Rows from block 4 of the decoder of a small spectrogram autoencoder, named by matrix and row number. Each number is 128 + 24 x the weight over its row's rms, rounded and kept within 0 to 255. All counts start at 0. Numbers have three digits each. After the name is the row's rms in percent of the matrix's.
After each channel's rows are labels from the 100 clips, of 14976, where the channel reaches its highest value: "top examples" is what is common among them. Only what is clearly more common there than usual is listed. The data: notes from a synthesiser with random patches. In brackets: how many of the 100.
# conv: 3x3 conv (decoder.decb.0.2.conv.weight, 144x144x3x3, each kernel summed), inputs 0-71

conv.44 110:149120119112150116119090122113116127132068148114101132135135142123128124122047101120094130122130118117100168175161135132109113117147117090134146144147195161134120105085144113158090194146139095139139174161097126086152
top examples: echo (84); glide (81); square (28)

conv.73 102:071132103125106106105150127102099101178068123130135127119136156098130133148109123104171137130128084145140161146153137098091145158139154121128105099149142138136144085096133129185140136135140129135124107074174143115169
top examples: pitch class: F (30)

conv.78 105:111128151139075132132183119146140115110187141121136129175130150122129105120132124139117152141124108135073134123075157113177132156100165124129143162090067128123138095143113106143132113118120082128142102041087128154158
top examples: vibrato (61); glide (57)

conv.121 117:108102145146089128122124145148117098157097121101133131140149104106113089173117065095169101160115086136136158160163131096130133121118108133114136168160141119132143144116139116116151144150148128138173134142121155143203
top examples: saw (25); pitch class: F (25)

conv.0 096:117150148136120105106173124105120113142108179122135131119141127094116125154137082126137138193149067144108178118114134095160149134126143127121136154139129139123137089153158083089157107151134103135173161123153090092158
top examples: square (36); triangle (28)

conv.27 133:098146122129104087110095120105111130142086155129136132122132134111121136136158112113106110123131102151109146079130107117095131182101126125130079105145107112139158121109126110062121119147132133049088117138135137085156
top examples: pad (66)

conv.128 135:134112153134136166119133134135131086143116122118140136156125114122124143145165047112175111198057098166109094153153104130137142133105128142115144193160160096116107116139126121140169141149140118133153110125129125130154
top examples: square (30)

conv.143 093:136118170153154103133137143147131142167161135084127126145129083109107079135160141137163090147119103145135127159125127107134142138112123161121159142142160165111126112131143115134130144148166125163156155162142139169129
top examples: square (31)

conv.111 168:140131122132107103114156144115116078130207118128161125078118120108132086106092109127062134139128103118116145136083103075136130107108118147133139094099131147130108120168125119079114086136117139149146133141107127132120
top examples: vibrato (63); glide (60)

conv.86 077:137112160152103074113157128128126121130089148114133154111171084107124141127145118128171119157122113149119124112156101119126153131103146164123102139104106120130092124093171101126139141114132117158161151126159113101187
top examples: triangle (41); pitch class: A# (32); square (28); pitch class: D# (27)

conv.132 117:130136141119128102111124110113114176140099148138117151135121124103124143131185169129165122173175146124089120091110131152149132157127133116120163139160160152130175134193113098140102120164107144164188151152129094130148
top examples: pitch class: A (36)

conv.85 089:120116115114122155122141120123124094150146106126130142096122136125140158127130133097150103143092137155146178120198131089098117120146159144133137115146166078124130116092114145152139153112139128124148140108142140139123
top examples: vibrato (60); glide (57)

conv.126 128:149123110113138120157099115139147155128151125134115131121112096149119131072132199123163122146144175106131114101141128137148156153142159139130126102141107139125147126133125147146083161133145134167115170144085136136146
top examples: square (27); pitch class: A# (25)

conv.75 095:111118160139110119136128145142123132184134120104121134138124132112117089148132096110169086154104076144133159155140096090123126126094103149123171149164121103129100112110141129149137142105121138134126118122111145166119
top examples: saw (30)

conv.1 124:114135137108101162119110116121130138119174132132154138121115136128135173131136108117169144227092129146099106147161105175140146122123131113123140143135157104127145113175108108135142109147155156104164130136105121157179
top examples: pitch class: G (27)

conv.8 078:164141114121143144167131125149158127132133128119151122099081116136143113116147171125147107147144140146133089117126158136136157121170152152159149089113116136118132137139149162106140115150165136131131144135176087107123
top examples: echo (96); noise (65)

conv.48 122:139123134128169111129171138143129133132162141114129118121122094101116107111103123117149127188123101167144078140177130114114126124111178128124157074113114124115103152178132102124136070151116129146118124111142142172143
top examples: square (31); triangle (28)

conv.71 096:137106107119092170131142137141129117114158103128121138149110093146103163116098096095109115153092122126100129113150138147135079105148158151121145163118128111125098137129147149170159134108152120110150136100128120079143
top examples: gate (62)

conv.5 104:112120144157142139128172136159121118115191103108112126120140083104117103150112135105170124154133070133168153145088134118158146160141088131111162159142166145134146119113116136160139125170168090169152109111116138149111
top examples: vibrato (50); glide (46)

conv.69 137:101115185140167136123109134123122097104114135129075137116121113118118111083151134121148111106137136121147127126139125145138083026126109080129053111117071075125122130151127151120155104089148149147101175135142121134158
top examples: pluck (60); triangle (26)

conv.40 136:133114103128142102119064127124122132161152144129109137108134122069118120137125107136115118147102132130082137143059118068151118124126076129129161086139109131130130129146125139108127109129129137131110128102109155138146
top examples: vibrato (86); saw (25); narrow pulse (25)

conv.36 055:140126133177137099085134124095095127127139143174150175112190134113091123123123127122127121126128113143136129131128129105129165135153150149119118098126132156176142160134200169121173142150129124115135155127134142134167
top examples: drive (98); bass register (65)

conv.66 117:144093110148105108143120141175132120133171100088128123092147076100102059127107148112142096142133112130160109085133126073126135121136120152112136126128120155123124157110143143122138116120168102094134131124082162172148
top examples: vibrato (53); pitch class: C# (28); saw (26); square (26)

conv.74 110:111104095105093116146122120139144106156239129081097099139059082107117105118144128114140107150122121129094112123123109111089113127106153102139125127101145096084090128203147118130144121138122097139132141120141122128134
top examples: noise (79); echo (77); pad (56)

conv.95 074:157118113107134149173077118142167114130136106128131131133100103156124145078112154108118098134083157179155073111134135148109099119129097121146083122153118122127107132103122153145115085069133143112085139125128135117117
top examples: square (39); pitch class: B (25)

conv.62 100:135167091112120143143106137128136136145118136136097133097122129128121150119111129127171150136123110097108133123158119138184116100150157114140120130099098136119096078148121159164137155117142096179143135142152106127074
top examples: tremolo (69); vibrato (46)

conv.133 064:116140130078125126179142108155165140150122144075144094122058134116155134132138131129145127159140115163108129108131136134147142123128147131174146132136122131086141136143149132125152124140153146134138149154147110135147
top examples: echo (100); noise (61); pad (58)

conv.28 134:118146115120157144133154121137134140148188121129130125146111122117116114137112075085110140174094120138095147130137119140116094096100107131131101172141153100120110145113163124102134122149135101105094114143100132133141
top examples: inharmonic FM (26)

conv.25 110:114123115100093113128130114129126127086146135125117142128130133089127157109130127125070128152130105137110108125099111118152123173168081129134123075104117149128143125146130100144105084153099132115142116129102148137162
top examples: glide (95)

conv.80 064:129137103157117112073126106079085130125135097168129163127166130132073144124111148117148132127133145155131135137129117144132088107146114124075132120127111120160131123129086126167103146105098115140113112109114138142097
top examples: drive (96); bass register (64)

conv.45 080:134142194142155091118119134133115087144157122130119129080150112117120122136127112137160121076127118150162127134090124128105124132109151135121163138154137091136154156124100105113106153138144161129123102137130146109119
top examples: pluck (62); glide (50)

conv.32 124:122122078128083124132106121131124107105199123133133126139118142093129119104126090110097147137157113150085107141158137094129145128123090131133140087118116136128105107142137116111129135150129122135107135158107132126120
top examples: vibrato (75)

conv.94 117:132138206123115122143106114142148132127183144125109138112116122104109090116195122128139080105131103113138115158094113145112110110129106110123106139120073093127163120150121125068154134078130150139047149153160123127155
top examples: drive (55); tremolo (53)

conv.58 073:130099130172124108064135130083077119116114093165121171130180136122083136128114122128134127106140133127127114119131123127130110107109134137076118134118137126168105150124135159142153117109102120119132129128114128151113
top examples: drive (97); bass register (65)

conv.91 091:101156110140130122140122142148125123127151142119131128123132120108110125146144140116107142150135129114154102131164156090130133190110148119129128154115142127138114143123130141094159118175123144104132057083140154127159
top examples: glide (84)

conv.105 119:143142123120145104123124111126137150088125101105121115128111118111117134107134157156112145130085119044146113097086135146127097139138152064130107166067147174119112122125121148118120125092163116138122137142121124131134
top examples: echo (93); pluck (72); pitch class: B (25)

conv.7 100:135117085112145159122155115135123107123113136128129135035133128142131163120160107120167145176133101113097102144132125162189134148129101121129140138116165126103136116126100101108148111155157079112143187175082108138097
top examples: glide (98)

conv.79 119:136119133141128135145062108156145158133193116116135121133143115115107072151089078123130138131127082165171146115079166088148129149123122122122140116126133126129150136122126152106130111147167123111111124119131112108175
top examples: pitch class: F (37); saw (31)

conv.82 117:146135143131138151143095124159146111176130107120140126112143073133123132125150115129184099107103121141132090122094140132121102146122111116124120110155145124116148150131120124130144150142133109130095171140103138110110
top examples: square (31)

conv.30 130:122098121090126119123059135120129102174156094103120111109119111097125104128128119129130153142096146105154102134086137134141098098107113089125111097093123158135123118119143148122124113044156105098113163147140117134123
top examples: pluck (81); echo (77)

conv.70 105:117122088100093122141071107118143165095186134147130127110101134154131166079116148120173136178129164132120117102134111155063160138112164135138138115131126120129131132132131133125126122109130140114140129089078150148159
top examples: square (40)

conv.122 086:142114161142125066112114125133112143148058134122122147119164116091113119130129094133130103104129102158125155129109124093103115123079126144119122131159103117144163147114122101177115138095115127117095145136094173223140
top examples: pitch class: A# (66)

conv.21 116:130130152111148130143179124138144114123212122129137123048101107118137145070127143108112151141130146115130090095173139141113124119119166115128093119139150114130128126163135142132119103112137133103146156149127099187136
top examples: pitch class: C (31); ring modulation (27)

conv.90 107:120114140117120145142069120135145126138155141118099129120138142121107161140156099120050105121145120133091087146022128149136097113126085105136124147131129106127121164132129140107120100137137110071140132111099126089150
top examples: pitch class: D (30)

conv.34 098:124105114134169157148112126165145078147167120101108126128137119106095091138152078098135108114076102152144089125099166097106103119155113113115121142148105115142154143125112141133149121115116150130068148082144132156134
top examples: saw (31); pitch class: B (31)

conv.51 101:120122130112128128139122118109132128116094121150132130105102111164126176069156168086156134173119187118104083121138127179140150137144135132129136122133139111120114121113149145136126142154127145154162155143164117119147
top examples: pitch class: C (34); saw (25)

conv.59 100:087130071109111096112123131105100136143097114125120121120114129102124145124115157081135123118148097122117124094132130126115120133121114105134129101084141176129123137106139119074124079139127150104158105153087106068182
top examples: pitch class: A (25)

conv.110 133:140143120116099149144169115138164121072150134127144126120104093143119144035138145136068142070106125129104150108150082140123138112130102144127119127112110115119130155134134124129134142128143140135137117109105121132101
top examples: square (35); pitch class: F (35)

conv.4 074:155138079127133112122084098098125162114161125162149136100134111157120137095108193131140139084124156118143120094156128149124178131157145138121117119107099132136150108133145159117127151145180142113129151170136097130128
top examples: narrow pulse (32); pitch class: A# (28); pitch class: G (27)

conv.107 127:132134180139093144145134142148151178140114134127108143143117098134119147116159147147126086125129107124114157112151096144138102058143148124132112147128089067120118107160142134147144152089136122091095147129130134106102
top examples: gate (64)

conv.109 101:146109118141132103134121133155134129123159142102124123146145049109093085120122170120137110166155106108125154133140113110153162121137128143117129130140116168118126127158143135116128116139181116136143141124117125137169
top examples: narrow pulse (29); saw (26)

conv.98 083:095105123109098108128127126131128086104104137123098135118117132102134098117150114140120095137121112131138106108124132119170149151140115119140120155152078113137163109167132113136150135095154124119135149106129125109143
top examples: echo (97); drive (62)

conv.72 098:148113148124124113151168108153147139147201123121118123070126087119124098087116188138144128160150131115140093084122125116134139125133158147132118095145139121126119124143145146123121117133137118125129119150116107147113
top examples: narrow pulse (36); oscillator: saw (33); pitch class: G (30)

conv.112 129:119125144103127148136117109105139090105110127144130133126101136162136173098149095094160147176082149134082130144149107172126156130119140136136124167149137101127107115132136116128151117137128149144140131138102136127168
top examples: pad (57)

conv.127 077:100124107159172128102123161121105139145128107142130147125168111120092121125136144104139111156133130136100117158135177134102148143135151151096120129142147120137145122136140172123143130134161097147114159116156146123153
top examples: pluck (73); drive (62); triangle (28)

conv.47 074:139090149109154159114141114119129080163141119130116141142151128135116124140122068117138098110040110163124097142145111139127145150142069147116128161149139129132129126113131138128168122118150116146112097132104158190133
top examples: harmonic FM (33); pitch class: B (25)

conv.24 108:113124110130129121138100139147141122156185135105130127138138128100099124145112036113092118106094069154121132162102129085102120136124128122125146131120153168118097151149130093079141098146137135108107121113130128137142
top examples: ring modulation (27)

conv.97 075:113103139163115116066108130073068116149134092162132161117170128111068136122127127102130104115126108124130114133117116123129115112111109141080135128120112103159155159123140171133164129124112125107126118134148129111110
top examples: drive (98); bass register (64)